python train.py --model="contrastive image-text model" --horizontal_flip=false --tokenizer="word" --encoder_head_dim=16 --encoder_fused_qkv=true --encoder_moe="soft"
Rows from block 4 of the text encoder of a small contrastive image-text model, named by matrix and row number. Rows with one number belong to one neuron. Each number is 128 + 32 x the weight over its row's rms, rounded and kept within 0 to 255. All counts start at 0. Numbers have three digits each. After the name is the row's rms in percent of the matrix's.
After each neuron's rows are labels from the 100 texts, of 14848, where the neuron reaches its highest value: "fires on" is the input token at the peak. Only what is clearly more common there than usual is listed. The data: rendered roads seen from a driver's seat, with toy cars, trees and houses.
# fc1: MLP up (text_encoder.blocks.4.mlp.fc1.weight, 512x256), inputs 128-255
# fc2: MLP down (text_encoder.blocks.4.mlp.fc2.weight, 256x512, transposed), outputs 128-255

fc1.459 146:131082096126141128116125083107126183062179165146163132167148134109110141090096149097135144062090159106138113124169110129129119087135105118140124071094097096136072125125097159109123125050127155128148130131134147104098185146129129121148075086107137140136066085153040143139176126052097156107156112117126105128120123111082126114073072113058114164108137118157108095143075092151163140098116
fc2.459 161:132157123187125147210074108117084118110158133112114176170173157132122098166146123103135160129125175178133137098169106140161099108111138174208167140113169133174178156151165123103162142106135163103138123162113150129191130129071067071118141146111131159142178132169220144181131154104156159075090137151129154072152179095102137102098152157175091082158172133137108105142134129125104114169206
fires on: "pine"

fc1.324 130:207157136135057136111181133159140150145145090131100110111123109147113109134152146150150158156117112122127120174091191107129161112145115111133110139101157138134144128152127255146100095118148122135121079176122182111094148148222123129154159142158095094122082105129134130140119123111147107122154123127120073152159106156116129116069120121155125188151109081154044152096099116146102133173137
fc2.324 138:178203149154080069147124134144159120112138092118108122071164126150145128115121131089151135175076173182199157113104118125134088098123158089109116140154153186100111109142186229068182135132152099136157104168155205108132128107118127112165114167134138165088102145100085111123096136097174098147119110093071147108141135138078080172062140116117160167117118130166119139137095116145106139188102
fires on: "house"; "truck"

fc1.410 134:162147109121097104095127125134100108117116148166142156149141096134137095111060103195111090125155096203113137115230104087109128105143143089113145160121034168120137164164152136128143133133121124126058176142128113091094147174168112130124148131115127071098111167126100105114133118122054127143220096087149081117140151157143165131095167143166103086170152091185128137098161158094126116110121
fc2.410 144:167128141165114187125159108119079138127144070171153108061167174130097093073151124099160189164111119124189153191063143143105133131102172147144170188137148147163178148088148137124142124118135133099129123087123104129182115109097168096152075085135160180161150085135114128152096164124124142152139122160186142176182152129138121076156137121079164104161182126093175111100136129109103156120186
fires on: "house"

fc1.191 077:160176119097091129089106131144111135075136058208132117139194156134136132103172165107118129106145122152131150135151110159088126087136145134110163025131111113093087130136134118091227110076090106172088120103101086095143173080098180104111070080043140163130119131127095139117129112087084122139154081093109127099167139160044106145118078150067151140154157130131154118133112130150147111104125
fc2.191 055:133109168247126084096120138129146089130127181089103191150128107128117129100114111119129095121132137126149083084175126092149094142100047155179080145107106154091128127097063141171116177107202155147155131113111151103143097135173114149163113149042124107119152144113140103163163170153097136114101106144129169126115166116050132157136124091144096103066108156145082092139159122071124158144131
fires on: "pine"

fc1.350 102:090102102102171141133184111168076110114094158141119139149178147070122131103171184050078121081039167143115146168110143139100079071111143084093139122124155123110065124126133121075168143141078120134073144096105144134091235096164120140107104119169085087085040120130111088098125100131137109140163107117085147129126110088129102166090081178098123126108123076155138126159085158143143152153120
fc2.350 099:097164127124173155140084104178114145133156128093221114122143193138085121150143084125166160107154109192169143135108114167109160096109154141155188157149113097106173160100158106109135124168139069122115161118135123114166165100095142117101128152191126114172141131129155074104120118172123159138087171178184117184112121155249110119171194167100157134140147096162214130108154148147112108108168
fires on: "house"; "truck"; "<end>"; "lamp"

fc1.429 065:125135127088146151131183136110162115133091123154139062171093104110152123126180119103097100066162161076085185169122148157077103102132164087048188123144108131147105085162136098111116114122083096140112101081133102100066128120127135216094209097134082115083122073135100184085139103128091133135194149132095130122122120097106145163125122173097103154140130094149149153122111192159169086112068
fc2.429 061:165114124169099106095071129144132108128183099098201131118161136140131165111162126138161097195134116127151101060113099107182139144113112151126137094135130116103179134149175118095152128198195143131133126154149141131196062101148106052114109130109172131112206144124106183113138126153159123131077100186093159137143113139120089125146124090096155147077165159090091148127114137138153083120096
fires on: "house"; "barrel"; "truck"

fc1.45 099:167178107088117141095172137150144115123128052171145083157120156103135130136186128120110131129165132106104120114108121186081138121152145105107207058129151078110124128087137080143169084113073124127094113088061090162143167085111181151107096045105131153110116104147105142110107127152126115131160089142050097104179106145069137133128077149100114140103161107124148133121086159187112110118117
fc2.45 095:138101136190120107140174134090161145164157179123144164119172164180101119121119098107193141132126126197214155134130137089118069121154088118104105156172127171086123166092110131063151183120170174152151129155172182114161115128099119147171123133127128167175126141095106081186146171114152188166099162107146149191115161145130104111088163084079132122124138112085158110134131068091094147068153
fires on: "pine"; "tree"

fc1.211 103:182141138121128155101159132080111220116131185158207111099073143093130142090111071127133131151153118110157151099133139153070138112141162105114102166131108109142146142134132169102149085114119098122140096133133106045121156125117129122123123076178150162113096080155073151120161136138140145087140174156106097146142150122107187134108143102090116178169082031156141163129137141150112122141110
fc2.211 106:181158122078124069139167108126121137141114085115111107089128060168138118183111177145112129197117100143160127121067161115158203206129151092089170119125139080157187145140173138171109119133076135092113077165095166152120114149166071119147170139153091117152143125100133139117139153133176088083121130098130155103098089113160179111092111167140082113165108166138037202107151091146138131163104
fires on: "house"; "truck"

fc1.271 091:135185104098101104160107132132164180101128090145125081158126108152122143103157128161095145097195163102111168118148156098125139077155128131107134061096174121120099103162123124104125133062104025157109113125160104066064154100087143116114169103129155123106097111097110151095157112090112090116144147083109111097131134140107089157153079186091096200107085117147150134141120141159200118130090
fc2.271 069:114130166226090157132103115098140160165156150128165135157162221091085159142185107117143127165089136140152089120141074133203092119141089160183121164120121111158230133070122130066110125131193122166153111127111124110125129141096139106105123160162112150119129078162170161154146196160148131087104087211144119077137164099114120088105138123195088073160166106107117110167117141147115127137151
fires on: "pine"; "dog"

fc1.253 160:162106123116138154110149107103081108103130150134090105060113143118133127077155114115108124114121144108144149143131163100103106053118138120136108172141169205113060094154132175113133141130113140101109177083182123110110189126190132101120105059165153084130072155147088109119098118133141133155169141158093080146169135100132093134120141134116131146100086086146188098126105159124115125105136
fc2.253 200:135166102060149076149125133157124146150100183140092070109124153139162071154079110097157065143154121195137164096144097151067083111163133073088152163133153119134154096125145173158125129082097115092107109119145153146123184070181090124114132118146131115096107112137081086117121098124137131108149147084120139147117162104094214179109126149090176149146099086178104170094106090171124163168126
fires on: "house"; "<end>"; "truck"